config.toml
image_size = 32
encoder_depths = [3, 3, 3]
vocab_size = 67
fusion_encoder_norm_position = "res_post"
fusion_encoder_inner_norm = false
precondition_frequency = 50
Rows from block 4 of the fusion encoder of a small image-text matching model, named by matrix and row number. Rows with one number belong to one neuron. Each number is 500 + 25 x the weight over its row's rms, rounded and kept within 0 to 999. All counts start at 0. Numbers have three digits each.
After each neuron's rows are labels from the 100 texts, of 14976, where the neuron reaches its largest size: "tokens" is the input token at the peak. Only what is clearly more common there than usual is listed. The data: pictures of board games with random positions, seen at a slant.
# gate: MLP gate (fusion_encoder.blocks.4.mlp.gate.weight, 768x192), inputs 0-191
# fc1: MLP up (fusion_encoder.blocks.4.mlp.fc1.weight, 768x192), inputs 0-191
# fc2: MLP down (fusion_encoder.blocks.4.mlp.fc2.weight, 192x768, transposed), outputs 0-191

gate.699:501499500498517466513502553464499499469464530542494516494518480519476506519504523517484537536498521492510486485510468501491474500524521488461505510472498508496434502463474509494493469478452495500556488501473526523513510487504434524497476497485489465489458511527553469522544520517481514479517457451551517514506538509504464522560533513477518525491471533518515496486488526504549535524452503506472517523494501521472443499483487477498495470510485498466525456487521484537499497489543512510555524471490486455469494525497474516520560532514499511481511457506511520483483489473490492501
fc1.699:512520502482524468529462518527503516509562513483502520505524520528488494512455503524503509505499501492523508521480513512447513469514498506521451492528514497516482472473506494473471458507480510555470531550451508503494478532511511481487506559490525490517517553465476532484506502525511484450449483524495543478494502503552473485494557462498516505494506510488512497490556498460519486462473476530502477526504479516539480486529487511466519534538496478507488544502480541488510449483510499521514537481460506495514504497492454534491495510459513549464476498487447505479497527501493548485
fc2.699:529479512492487483508531494507516474477511468515543482462516560523509526506464500484525500529513443531516519485523488529512540483543548494473469505537525496503570481488482495530490502490475475451520511522507492517549512495508499497512453461505491508484470538484485497472494457500511505499492522509484513518513516504492488524480492502490505510501525534475494463502439503486494484513512513508526534486521518473489493530537463514445533457515482492519510479420548514482499495470491533519487491538468552470528476492461521509478532504506481457483484455515473527513535449494478484508
tokens: "6"; "a"

gate.711:483408437501526498511520491513517477501515503517485482541528446449511500482542523511518522468520521497496504499514529469498494497507445518524535502519499506485520504507523530503477540559526555501488466470558506484486450522497505521503499480527494496512524471469454507505543531485496502494514489491497521451456506460481509501506513473485510503532469507509487499557526529505474506531452503487492525504484533501519528509505485485539484493575471488482457482499505483513453524523485481493482513500524502490526514525516458516485520527499526517526507489501499550552509514509512501508
fc1.711:453463487494502494553529481500492516531486480538537480529488498466511509518547483501484526495473458493435485516544482449480499520515490466546502512507528482469500500486490538500506507514503471517491493505531512487504459498514519490484516479478497469494540534473451508477518479482465470494538543466450469487493556474512500505464470500463502503500507481491491496526526498461457514527507543488501522520462495484495508554502470468491486500497504489491450514467477512537494503526470510489454529535477471503523518485468469519552489480521525495516500503501475554523512524483546448514
fc2.711:522476489529507470499496477464483485501519494490504545464478469501539483519484473546537469503477491483550528485464516551489486467541511508459522508523519521490502483516483495557498470483525453492469514481529509515512503497506490462506492488507498524521506507512461503507480542508479504554480483513509508508500475497436506526451480471526483506488495461489527473459538514469495479526567463520497492500499493465527523488524508545472474503477489448494525511405520505524484531520459510501494539510489501498488437500489510497491501485528507507518475509513503542519462528473502508527
tokens: "by"

gate.364:528537490470481498537507501523490491508487507515525466507497539481516457471457503483504492507517540441502478518500518467537503476517459500490497513477481535451468490455481473541471513480510543466520503502514472483516554473509487531517515489483483531454477490492491517473479454516490495503544475497537476514485481508500541532461508492585479527492504520503522487515502492447495466501477538500471479485445510530486529494480512484539510525492509526458465517494486493457518506507492477509501476524495518541492546521495461497503502548461545504500526497487451514510497510516450503490
fc1.364:477458496504481498473485488474521490490484506512478544510514482529462502501546466533457494490507442551509514492505478530481515522490540530507522477538476474535520479540502495444545468505505434523463525495492507506484481519490523477515496508513511487560528514503496505517484541484507507448443529503464534488490498502509489457509494515440523495494520484511481482502505505515510526508497482496537494511565526471540453504537520498511513511518469460525513485506534521545485485486522516484500527457531495483512460479515505515481516447553497531539499532497534506506516468496518506508
fc2.364:527471490527450485515485453532495476500473513500529506497489514526537501527486527527531511511450477493509558495485466516451488504512500493518491508511549518496546481509503487478459478517520480513480499503473459524531472502493481486536481480462508481526491534500460513470470485454498502509469504520454503512466513481512444466511540505504536476509497523491518486519485531513501521518505472488475527530532461454491510486464527492452476501540469450489511488513537501515525529517520501537517501509464507442548497487479461484466492508571494502544457498515508522509511484530480489520
tokens: "upright"

gate.461:544503509507510477560499503560533495471514490515517445500497521472501474479462493480491487477468528483494469517511543486529486499521469501466491558478513558485476523460529482568482522505484532480523490507516497516486531482511504527502480496521497553467469523499538492469503485506503484533496508534508511520494486483518445515484503491545483483522468516509531485516478475529507440500511515484469532505459502493446545511456487503521503534461482538494494461479526496465498532513467498525497473503495508536489554509537474479468497522473511481476488474479486536487471490529486509474
fc1.461:488459503517443497453483477478479492528502515487480548552523513503486521507542484489500534545524432539491537493486448500465529512521491478538512458513457470518527489537486503461561475488528467499478503471478507511480469517510526476530509490486493465542537497502466508485498527503503539455525521504489494475501519516523524495513503517459523517497537484515471520504541531488493553481514485525518454508540495505544472509567511513509495499499505492511522516508507523543512458479504501488484513473541499481525477497494524521522514461500468525517516538529527474527523481500509513515
fc2.461:511482494509467501535476456511528513481493530491554503492485539537514491559486501532515493506459455470495529487510450512455510502522505496466492531499514500495552495513506498497473481512513496523508484479486465509505506511525492485506481482460514476520505559452481511487474482447472526514461506481461504506475496478524472512496540502486552504474475548502503485496493507523500522488509497509491503509495471462486493490479538500447477512500476455461503502490564490509496502539516499531507498510482515427539522496501447498473494492594489474520474498526503544521521469492518508529
tokens: "upright"

gate.256:560521531498519484494525475495492500498503431473523498491487557480464534455473505512478472516490522467496529488495548498548517463531471464512483513510473489477477521520491510567497538546503508501503499487582502472485473541510497501473513499498487513453493488508500507491467514525489492512535533487509517483505490489498510495446477501526488496490492493527484487520500446463512453491514547505474500513469492530529538521478510498506487527495546520494495529489503482486489546506482453506453457533467528546495536517509493463477481504470492503491471482526466517528514530488466516488
fc1.256:542528529502534509498516506495482508510503475466488516495485539515462523491491517492498473505481550457505531480506523494541499488535463454514484519469493492474480540507498499573477535546500504488519511488553503506519460537507513515472527496471497497472496470519491481486453518541495486521518513489507491502497495493502546474460454521517490503495497497529514488496516452472498464463538553544470519524467469525520530533463479521483470507513529521468470521481473495471477530509463461493455490533475517537502528517497514441512480508448508475478470487509491514521459520501457503488
fc2.256:504471505482488523457509510484504506512489513516481477502484466507466502479510529454468491508512482528480469496508518512538518510505532492475489480479471502490456522497490507528564557479499453462510497544540545474483497495487484509483509505527489523490511505524516489510507485573506513546521501471513469506533501515492556550482470508509459500503516503512488509500499455489486486475518511522533486489490527525492511507522525501504516462501545536515520525482460512499474482534490506472540469481522544575443468527529527491538509484428491498466515474489509444480493522536501500490
tokens: "upright"

gate.338:524493547452518473534529516521478487513492480529502505502507449454498538487517491527514485528539466509504509529489503504530496508485495511478507474501482493493456490519461447470540474513508470486458544491490504465533466498484507515520487526445474500495499498437521526502538489506514522487486510504512477480477526507469480495541558455487483482495526509502453485515506513484498553552476478515437480498499520517498502502539485482479540536494475482532510507506500521482537530508494458496503528561480550497503480549502494483516531488520513482507493500491517525467508552489494550468
fc1.338:533473558492507511540517500513467502483512484524534527513530443487529489506493516508518508473489482498533479488510494528528475475468563482485504501517487522463516484508470482496525459487541493470511533497481522444501481504510460486484463475454491466517517457460512485510512482497453498500521494467522503472500527465494480502461504485513521501526486530539501480495521501531511529500473445536507509470483484538511470483484453479464495466462517468523437511557491489507512533496513475509484519516450520483515507511513456502464512481503452491498516490502493427507534486489496539491
fc2.338:486492505496495454510491515495519482484506500533500481482519573478496505495483462553494497467466473515532521508490449554518519498503553479470484513541547460530540480507448518544500500481501470487482502496565509528535476524470499470494494488489533484452492521479496435523463494500526491509474514481517479510505522513534511466518503479476517492488526490508543502478523492471473498500514491513518493501524503457503501496510471533463521488508467479498536505434502473504460485500467509533521494515476542520540454483494534472519556492522554486493481481509479492527501491498510520523
tokens: "6"; "and"

gate.437:533442513473498532531542509518500483498530502537501464497515513504504519502498518531520517500512464487531462562476532484479478487495492493536526494495508486470472449471460509501465484470487543502457498480495523451498477513490460484497485464481500459508508502488445494513536537504465469537517485517534508459496488512481459493503554492470507479517539504468475490495508505534512496503488488529539557517477490518521461556516509513478495498500491480496498484494535501530514473535517475520484537546478505529518490485496493508493510495502547523465480438485483540560507554504508490505
fc1.437:534456519503510511531541509539502505480530504530492477493506492499500538519489505522502524486523527486509470562465546469498466476509481503558537499479499474447467432477473484494477483443486556497463493488481529463470495483511487491499504455540502455516470507484481502503527544494471478530522506501522479487474457498474465482493548496491517467520518516455489484498493521516514477487500469536501534517461489489500461542509525504511510513474488503520505469474510493524516484525515444506509539540495478550518483494519480529491513485475541538475502489494495519551505538482488514484
fc2.437:529486477519474487548527536495480495513549483524516475474506512481524504533431503529521466518509509549517506486468513503453489478548503502534477499504506474484533469488483512526551498454528474514500510494551542476506466507467463441490510465507532509518517543477491485518505522520471487527483452503522492496523472524480484531511510455481520492530542503491529458490532499514489479498540447504506526506475530476491466529499521533479483520518507468499534515497510512490536509500459489524508540506439498510522482481494479500494511519487537500524508476514485443557516491490474524497
tokens: "3"; "6"; "5"

gate.129:450436502557468519507512488514493518488477533517505535504497478536517518481499494438502515498504491528502474514491482496454478506464502519500478482464474499497501500462514480518508524459540494493523492489473509527512516497496492523480500526483514478502533539453456482492509513574492533487507499494487500477532471494488499491517487512493532464469527457468467515511532511506484523511495526491500535537487496460527503455531485496542474522504510487543512483512531505521530473449468496514486507452551469471479446493481510472533473487515468520519488503530519470525490561506544453480
fc1.129:490451495545464564510470493478499486503511539532483535479480497554525478509514497458491509524478509529454463530499459494462492484467527513512512488498473491495488507444524506507555543476548473487495493506419508497525509462498487515493525512512529507488533521493441503506517462558500497494491485478502503504525487508482521520516479506508500476466515482481500526520510555485502513507495488516512488531525491469515505507517495482527526485504519481560504468510529501477512496487469502485528511415535486519484456475496489499536494491505504543519483506490544456491505527500528454521
fc2.129:508511475531480472467516496509512480508511526500483591480500513457514510493492492505513484505474479485472487479489488504480508489511503508521505491489477500482519488507509508442486451484546528481485509512502541507500489544519486507510511496504489489508481537488496484492499469507521498489496485492507519481490531502498482505493504493504471496521503479525528528475505490496501496500538486500481492486488520486505490513520514520507513469516481498489514475673521502502462499529484502502481475521470512560507521486482482486466504495499478505519486484498503361506488508491487488503
tokens: "6"

gate.501:517516468505538514488524521486528453516510504507487471504513494484536491490497526540541511505502455488509477500511465487491509498490513514525534541514498464491494508519468505468460495488557527483479537491486510534537499525514469492519459491488521525469458494520473528520508500497514489492487505491483501535477476499512513462499510491470472477466463477499538527439529480505525535487491477487482460541516502512491485434514521514448523483542490478493486503506524510525504471541495486505535510505493509417521485451546479509492556473469498520531485468524526499500516524419489477510
fc1.501:492484488481485512509499501524486517491474515519503492528474483549516566447503497474474512436476502498496555490475545518509495479526540462494481463486479523479556473463499448513506504519428523480510455466469525475442473481494524482452506532479507458500538499484487467502477504487481513555540501489543492454485494474454490514545512492503494512535520473543496499533512483503483500508460502489538512477500477516506495519510476518503482539469489498506495487534473491541510533514501491539489509497470497496498492552493513497492459510489506478536482500498499536484515484496539493529
fc2.501:468521495549479452477485523506508458503487504499467495517521489480471475472472496540496476515536521538539455499470516522506451526520498508497522529513480523477507526492505493481500486479527507439437490497504489468465518500513480560525515524480505556473487539506503533491554531513494469532514507475500512470499522514430475512495487484522459509535507521502508525507522489493475547512467476514494501474506500509504513527472516506468504523495514439526520440487468453477476494491495498506537496526518514522501523462505469519517496469547468478507490453496484476513450520530478502482
tokens: "3"; "6"; "7"

gate.144:528432449497491526495493470502472530500529523524492467519513528500480519503505485531512563487489481509494534485515489513462476486520511508498494464536496488517532456503493501467466533481494508529443507529525535499528460491508500517441518513510476503491464507554482467517490539457503481489505479527457491475474470508508454532531502493479534486526489498501492499505495495501505514513580501484472522523530510514517474515496466539503514523514480491521451523525489499529528498508500515534439523516477502530547437513549467496479509502464540516515522508481502508518521539511501495489
fc1.144:542529501491509520456479507484538523493513501455487513495481521500473473496472471474513489522480508482515494441492441466520507521510498484513484527513526495505497528514550520495510513489481489483509493502493430564513550503534496559544518477504506492498447524513514519511455501492518525474504527530482529547510490507527499475479497514511463541464461535475467504468481497468500478473495491492474422492495459492484522515484494497506535493487527509477518532515470517462505520480513511490493490499514514478514511480516502486481521468493489488486502530437484480437502429535500520511
fc2.144:526509519474518556505450459496464487529469506522511545509471526541505527496558539464467511452495515497474473505506498487532490515445499481461504499488495521510489531522516521472491516508503500474481530516478472565516541479503512519546492537499493532492473489548489524542506494485519497455528524530500510518514499480527538484481512531516446499524514491485486490473485514492571515473451515492486491514531519483507546460490502481517508507457509508508451479529498522467474483496565479487476503485539498480513515513498485487492498485478508525441510492468508484484499471461468500493
tokens: "3"; "6"

gate.55:478510470467474514502464551484506496512525525481476509482523475487517517509487499451487513526535487494548545467485497560452523524538531507498490494506491489503543508510530489472524485491467495486508490531513524504519499509482498514485509526524521510486527495541503490478502456487468535491484511526529471482495514540481478563552495470515514549481518494533512521520534517508468529528529489487529494529542474536489487480514525515447500460514481462495501507515499465483499533550478507452514557445524468478535497448511497518532505551527510510536493524520486480478527509505522491516
fc1.55:461475497442501486504495546490531506511516522505460507479511473515499526524473475499502487531533487505525546467493499551439527527517536496492502490524490499480574498521512497483530483473501481512530484524502513514518510506474495499493489516509543529491547503546533470491483500462484513484472500503514479487480528542490471545550495471496540518531514517560530491531510509509449515531514477498528471501529514548534491503540511513461521483496483489514499481527508493513534526527494530476515585450501498504522475466497509504487482523532499525514466531489494499476546492490540493510
fc2.55:498490548486513523536465507485509474490540507465479482517523534470507528490492482508473526516484482501554522480541455543498530513518545504462500485530462490533571497501474495488483490548491485505510483527513494492533483548518502477486476499532534506479507500511516485494494502494527523492419501441497506471486496525462454520489501478476509518502554507506525520467515495495501511463480525496511503504546501475462493498523526512440514498503499485490505540470531487445495513487472531483524461488495490481544508534475504527463547517515471481467525499504514540509499448478522480496
tokens: "3"; "6"

gate.570:498496485503490525476540520506512526509509488542505446500514510472501553521494503515489525474507488539517529523502516528491498474538545511527478465505503478494471497492499508517530495523468504488487494529496563462520466476512486464439509536475510531478528502510492466532542490501497516513498462465454469427504503525509454549542462519464530484534543504508507484557516488461511494543492530509511502511530494511514486474508495498470495472527508514487507498506503498538484533507456488481524497513444511499502448532516495508514529516500524540555510486529510504513539517463516539486
fc1.570:461466466494483548547517508497514514503505482531505477485528519480508512535528520517499518508517466508500490498494512516472488478544545504514473486496505504488490512481480474497511497468501500507480494510504572433501460493483459440465523520481517525499534463506491500513545484496511528495517497476460485432500540500493450522515492526465513473508564499522531497534511468493498492558500534504497519496547518524472466490516484487479506487519488499527492518493508519553485508472463467500496513479456511526485464518516487496535537509477518532561482485537525507520531548482470527481
fc2.570:489511482530476482520514507512506523516539506502440485533534485478507506515476468523503518511530486536546554457488499525471514507547543499471480486519506506489550471510467474518520509471527477529518472472528505471541447495530493471488484479496515491529500504517506488502473494515489470516430490484520511510498494510460456507511520442448555508493523486524560510472538494504468499471530502497512516518497482504454493502486549533485523504525480454509556511465518456466511545489474496487508498509478482477526488510476511496494523481533496483504500519498507533547471472478540495504
tokens: "6"; "and"

gate.114:523495486508502496512513528493518447475479500515471461507478490530506482482475520465503446482506496519491464470490532472528521506489491525460521470522529506499502505465526512535517475485510497454510499501549515522493509469492498524528520515522479572483466516517500516476479523534520496534510502432524475491468500487526497524491513507521495486480472483522506493541434513514522497526481514465473518451490530543462527484470469499497497513496453521498522499520553492510511505486487540576530480465490501520489462488503525455524500492494485452547480470456494505467457486519495469515
fc1.114:483516468478476508499476481513508523529521494488520541522460539484502491542506505524521520508492471470490517498500437506452517493493461525510507510520443484500517492561469456475492467488548512575481490493492502492507524508545552474496509501495522469562510499490485495524510501483488512465503515517484501484505527525515533469474510505472485506500535513457486477533541512478488528483519482520517465543510476426515450503532505508470487531480507485529465494472498475470490483485490460478467540504488510486534501475466479488514508494486493532468502515529474487490565489481463522516
fc2.114:535475502500501488523504476512503503487478521504533430493467522531522494544511505543531496512468469487494510489497496524466519481506509487483499514511523502493511464500488490582501498514503476514519495479484511496511489522494482503516478487485507480528518539482463495559463497471467495519480526495493503500497480478474497482476501509488509526481468518483517481510486511501497491508513520483484498491485470498520502478473484502484487520493505486479509483344538506503524503507516503525503511517507515433555527507472503468499508482557520505493485488521526604503530477516508486495
tokens: "upright"

gate.726:503488486528473498473489448502438528479511488507497493455482485484485482503444489524510495487499582489523505483468499480474493456518488481496468500501517519475484518502475515479515491491480489489531480467498481503498521504480525481510538457518482504544564472496521490479547518442521513470454467547497491481475488504496546470485467487475498501518513512523495501496543489496499499510466494519504500454488518476542514503471495515543508516512509515514463455504462494469459542504477540477506490532519490483456516499529515496472489504548454491533491496455448492506499458544540502492
fc1.726:474485516445517506526491523516538514518481491498523460495501505503504516527524510476465496518516428508501472450560476509548512512532510509509509511511491495542506506479510530510476464492492500497487481536524495509475459514493455468521461526485531509460461511492516523502492488517461498493501548458483500518505534517511460521494525520499470502463509512474473495532470472495489530478549544483460491530488461525485465511522504511490516488498491491443518555506510482543539491469509444549479473504494513500520481476471478488545475497449531502464484510550532489496498516492471495474
fc2.726:476473481492519478521489535475507530476511499518497421508515478516474491501517501479486498499501531489505476513514478500510510498495505502489480538524510481516475483479473518576529547503481469492509502466493498492477532481494544482464513510515499483493505498500479498498516530505501487515524512517497501504494474482504522489497510517503525534491495513496501508502510494498485478511457495489495498490497481501494518504471502490501513528508519474512469505329488510478504486510502492511516481489529515471488523470530522519472498487479498504490476509501480644493522519507514488538
tokens: "by"

gate.452:451474458473510502487511534473479512519497482542517450516528518496525559536527488516479537491479519528503482504517507539473496487539508522500448464508474515487481511499490517497541477502478490516505509496557519498510461503492513474444521525489473525485517501523526504508518526462500573519476498484489493460465541523512481522543483504475499477543515495518512490556543490482471510522498517494489492509519517482536485479527494489461483487522497520472464512524529484548512512502449497490508502484473510472514469536537494516524514526540517562571509509482471499479533495464493494508
fc1.452:456464471483487469534517541467500507522504483541540456515513510492497533548513502509510534525498481497514511497535529548439498500518524506518461494475478491481500509490501500497527485492485499529494457526495510456527448467492486471457487524432503540493513517507509513493502475472503563471509487460472468436499547519513469523530505504512492509535520502548540492570506485496454536512487535473490521496506544491499474495511487505465501479532481489507483510500501495538491505482480492491513538503489499501498473537491481518532521528511488541570504506517496498529516504479514540490
fc2.452:478519497512485496533517491509536497487544491470462457531482502450507493529455493531505521516524482531541541464495485543487543513511534501463449480497499496519533464500474489533507504492494468531507480495524524492554454551514517475480477484513538511506514499524484473531462504533493465518439537475525529480494474525463444508494522460487532502499527485540510509455520518525473506505516502510508520534496493510452469520502504515460531494510494460508541520446510474457506552487457506498512486486471467485519478495521514470490530495532502480486505493496505508509502495465509463488
tokens: "6"; "3"

gate.113:503510503488492524484512448505486520504511510470542477493528519458506511506544535531503490480482451518463511537508489518458486505495510508498521495540505459493495465489527484518510464517494511514471496494513498475458502505481498495509464507463499480474505473521494495546526494479522471510487489522455516486519507504507481509468512494450481504561486486525524483503460476484512514514544556486487483518536523476491519461505484503467535499531501504487485515501523520555484542479525463530466517506495503508554469523544481519449480458553509524530505518534526484579492534482554513460
fc1.113:510495462516495474466518508486493513498464517529557480561494537488484524515488509517514529488530476518513521523499528493480491503507542470526490509516494537547513479491475453544507511504498471492489470483481537444450482508520482447488516490468479496501514536501514511511542482502520513479506496472514515442497533472465509539500509544472481469491543506534512462519505473534480541540470535475489519505508501513510488484477478493485514514508483506516485465480474519532514476501426486513496518519469517496473473541470471499503530496533526541534522496519534576530508527501522497500
fc2.113:512498492559509488516547507481480499539530464510469482519501471511495526491495496512504517496516465519556535534471553533514511458527523510477482496512496522465532468500493476512515459450516509518482491486548514461516459491528496512485489493490512539531515472493521476482508505519457525522496486491518500492517467475483462501495490482445531516516478497516544484484555505503473506493544473556537487503469464532468483509526520495489505480488494477479536514456526447485513574517504496454510509516472477495524458498495478480480530506533483493536504498512456539520478521469529495497
tokens: "3"; "and"; "6"

gate.639:539526490521515506477524496493491556503492498496530510503537524487474514479472515511493464506489535454522509462496523494514498490566468471486449524486480525503483510507475474534478482538501504524522492489573521528503480541496523487491498483507488479499515455500527515468467545503499482533483543525480498489554547495508555482469458529456514502521515477498482498503521453483512433495524530534501509517466497486506528527482530514544500491502529527476481540494471535484478496515478489495475470518514558490520520493457527484463495496462506476499477498518497532544511484486485519464
fc1.639:484456473487449496528457502526507462499516515501477483502471471521509507513494475499492532483487496539502473529501479491468505476461501518486517480491534490508539471479544492461500491460509554515481520497436476480520559448488465490518505534521492519491503519509477463525542472483519480478524488485522510533456451497489466504532551458509500496499489479471510476494495531520495541518496484446505461493523511487474485479493478458493503494485482497544452464521524462487538527511510493522543539454501446486495469474517492507515513523527473526532516517463503474476491516505493480523
fc2.639:537533503526501434524501459515520489472473515516497519500486467524538497507487506570498488481480500504477532472503528509461517488464504500538470537504527529495525473491515466476489403480497514540505527484485445512497498457509526489535487487495491461510486474492461507521514547444500499502483472516505494522511493472494473473520546481501510518543489514473498499525481497508500501500470480519473519514512534508507478489506471485502495515490473485503477496466516516465527495482523518510515502517469524468551514485465481478467467525562488463517478514507518591515499478512479477513
tokens: "by"

gate.744:515496509503493483553534497501468489479535509555504461526511498509514488519457511489494477520492528482525471504523529504498475458517485497442470517476529533528488538420493514541488491484479541477508495486514497502493510465501451510506498513514498538492473540477505536500478494516515487545502492517544521479499489495493477527484501497566543470499472514499491513519464492483507438515489510524466476472477494493463520475443451529506542528512503530481491511480512479446539508516507462543491491523483485502472519491562481498514503504494548505514493479498450501510510544502472488476
fc1.744:451512515502468474489482479486488515478523524524476522453504485507516492541550480527485536470502453499493527519454471526466494501482532517531531504509468480519489464550472483443527485474512473525473481499524555514523505506516487486492494503509498502549541471492455503543529497492485532499505459479511499456503500523528472498481474490466529511444524507482481488488514520482487545491493454496529491501546529475529481497521492481475515480484505468517484501461500485516472475518482495464502481484495506453497440497499528496448540438519473502533498490506522452500534473505523508489
fc2.744:526479488488452478532468461503505501482509506513570519497498522505514517556515500525535497532459464486486533486496464506435469499508522492478486509510526487516522496498498508478458476499466455532485525482496480526530470502468499456513471470487537444490526552476482497482510498463488518529485518473451508497465491485516474512487509513463533494491491538518501480500491523518479501515535500481509514522482488460488509491497507509486483487521480478466517531513548492542495515550528473545499472489467508444539481499506498480483494511576506513538474508555478521508526470489511491537
tokens: "upright"

gate.694:509508517490543510505524482479471518493545474485517492464483546507469512478453503503458439488503521487521459487505515519552514481556470458534467521511508514531492523516456495527507477519486505498515473484512493484516445557485489525470487517467505525469476488493505490474477521503473499512478517521472508451554507493525518497465462504504514494546518520525520497523510473487543465494509505550459484527471463517523515539501549508490502493527528505477482507485528491501469542536473469512460463529474519499452542507503514494498480468482494498485472501528480507548475491467507519473
fc1.694:478497507527486498525494531512504515488474531502485517538471440497541478513550496522496535489531452508506488565502492484465469506448507533477546516494467479510515498492514518490507487465508532485462514515475511515480544465505492496512457495507501478529504522499487524524500499497525474465520514485520521524484490482474433502526529473483503515469489501503478503475499523509452519514509486436528492455503512495460451472501490463513508479459478477515484483504494501504567498456556498508531562462493481472518484509531487526456539504540494526525536464489475510472509504489508503515
fc2.694:520518493510488452536512501512495485539496503498519524489490503504501509508498522561487504499472513508506529471507497504462541478495499523548477518517517495497499495480505497503476408556523529531505541511466473506508476486488482486533480476505475497539464504503454476522503508415470536461462497528505495545450500479500493493520537474506504479509536526482493526511480530478533501506455477513469550524515502455517503461514499502479513504519493449502478504488537490504502506507520525510480507525454516464502474494478457464495487519558485518529496503515490555498502453520465479498
tokens: "by"

gate.765:493506512485493531552524493520550540519501497492462517506542513487506507517490493510526506486517482490524487498457501508506472454518524525553490466499472500497495476502461484496505487524440514487481500556503499476490438509479481488485455506490475474506455458469479472480508511479473465479498525493473501503546518539516471501525518522476544489508531508530499467522508496492537479500540526526515530524490492485485472490489503513527550511519488450484527534505512504524523498503509464510457541521470501528554438474512466514448505477502447499467509469523521464518509509532495492449
fc1.765:476488515489496509527515477530492510464483565506504523515515432509494521535497550498537516493487526471512516494496538505503477493477499518532468504481461481486481440487440489526476505457515507507458498492484564496460496464480494501496518498525500464511526494480458504520514531480477504495547479509512496459494499512478484513547534471498493492468520494508509498518543521515523508506500470543496513526485475488513464480463482504516489507458512479534502494482484506505497463483522504501510568460473480502496436481460484471533539476487511566497526447545521480487524531502492491503
fc2.765:525479497547463479509534539512512466520537472513490504536507498494528513543473453556498512529517482540502537498477505492443511449528531517480479504512520506454546486519485510511503476490536518527512511507512547487506431521481503454495480460483496517530476526484482505511486508517497449500467477487498506505489493479483486523497524458473539473528521503481549487479550517523457493501531493504495513494452517498463466512510480509484514483527455488494547505460508483492527531522470486528493518524440487500490498475501484489500534496482521493513497502494492480550567525491502532521
tokens: "6"; "and"

gate.163:541545511448528483514520504501520480510504469485504449524504536471462532471456535478498483515474514456533465512550502478528506480505494486489495526464485523469493546481500497552470552490487501526524475500516472484482514518510496514489479524485488527451467505484509537486499494544509485477547512509521480468510518517492506532473514490539484524507497497488534528507508498506510423512528512508494517504464462527475520518497495516518500502463548516483483538466498500467485523520475459510490442505479503520482549510521477514511494540450539513449483470514489506513507509532477488449
fc1.163:480493500538470481478455475473506529483467512490493496505529501505475497498530486544499514496514450553517547508493487536531526529537545521517488513523492510540527502552523503480539435523543480517443523497490501527514494523511543494529475503525482504534513502548518500507495533468517524499494499522472497470495519497543502481505493513470513467514531484500472490512545483546483524497498468485531473498517550452531479509551522517497544510498502533496505483501495534565512499504513538487494494487490482449555481509506502505465506462514464488550522508504501536499499449500503502499
fc2.163:505519495538461479500461477504484480525508509502545519534464506497518517547502496541510522516468518503517544479526471486442508485503500515527502498504489491529556510489503497457463454544527494522493473496480476541496478528490467470517483503465516485505509502522470496459484495446502484502479495515444483507471485494518465493526522514477544469519520503524485507510468523489503544502471455487476536544525475454483504484477526492467509497547476464496510491538560506501516503499498499495493494499462500428517489492459458481462503517571489506504463519539520524520517473506499484506
tokens: "upright"

gate.67:483488494496501484481499473497504492472476498515503479457527492491477550482461524521435470495490510561489480518470533487555479476455512519463533480550527497461504501438532483495520479514485476466544525482519505475481492464477493536510521485483475492529508487511527471475496530530500485500471482463501494517501517482472532526527490492517522499499500512494492484514457480534525478536483489474518492456444511510502516496508461489495491490515464459465524489538511524560505513486528522510530476522504513496444496491533499516451462507514491462519476490473499468533439487524519481539
fc1.67:526502503543437467481489461469496466493477521501455468469493482496482511489511533501476473483460514524494523537477541487541486499470503511471537489476526500470505529459532498521497495510464519449486522505440492516495531449480496545485531473498456513493487497517519479496489517556542490500467484455480531486482492468516473485501524463533512482515488517494525508493473480517527473515494467452496493475501538499530533481464454488515486471519494514545540501564531516501487514506530532551532479503507499499457501495521522505481496500483494478533492509454536500499476477527522504518
fc2.67:477516501491527521493503512511527507498512486481480617480517494482511500483490502502509487495499485494473477497507505478492495509506487486510512467499497489496492507508513492406487512483514516480476499503509513501483509516507505491501494514515498513493506490516504491477536497505497510488499502511515511497497509499507500513525486492495477490501492495523484515499507505495505499505516489495513486511485521507487497513537529498522498503507491493510512501694476505505477488511488497494503479495512504555507490515489489522484489501487476509508507497501480346489458514496482490501
tokens: "by"; "in"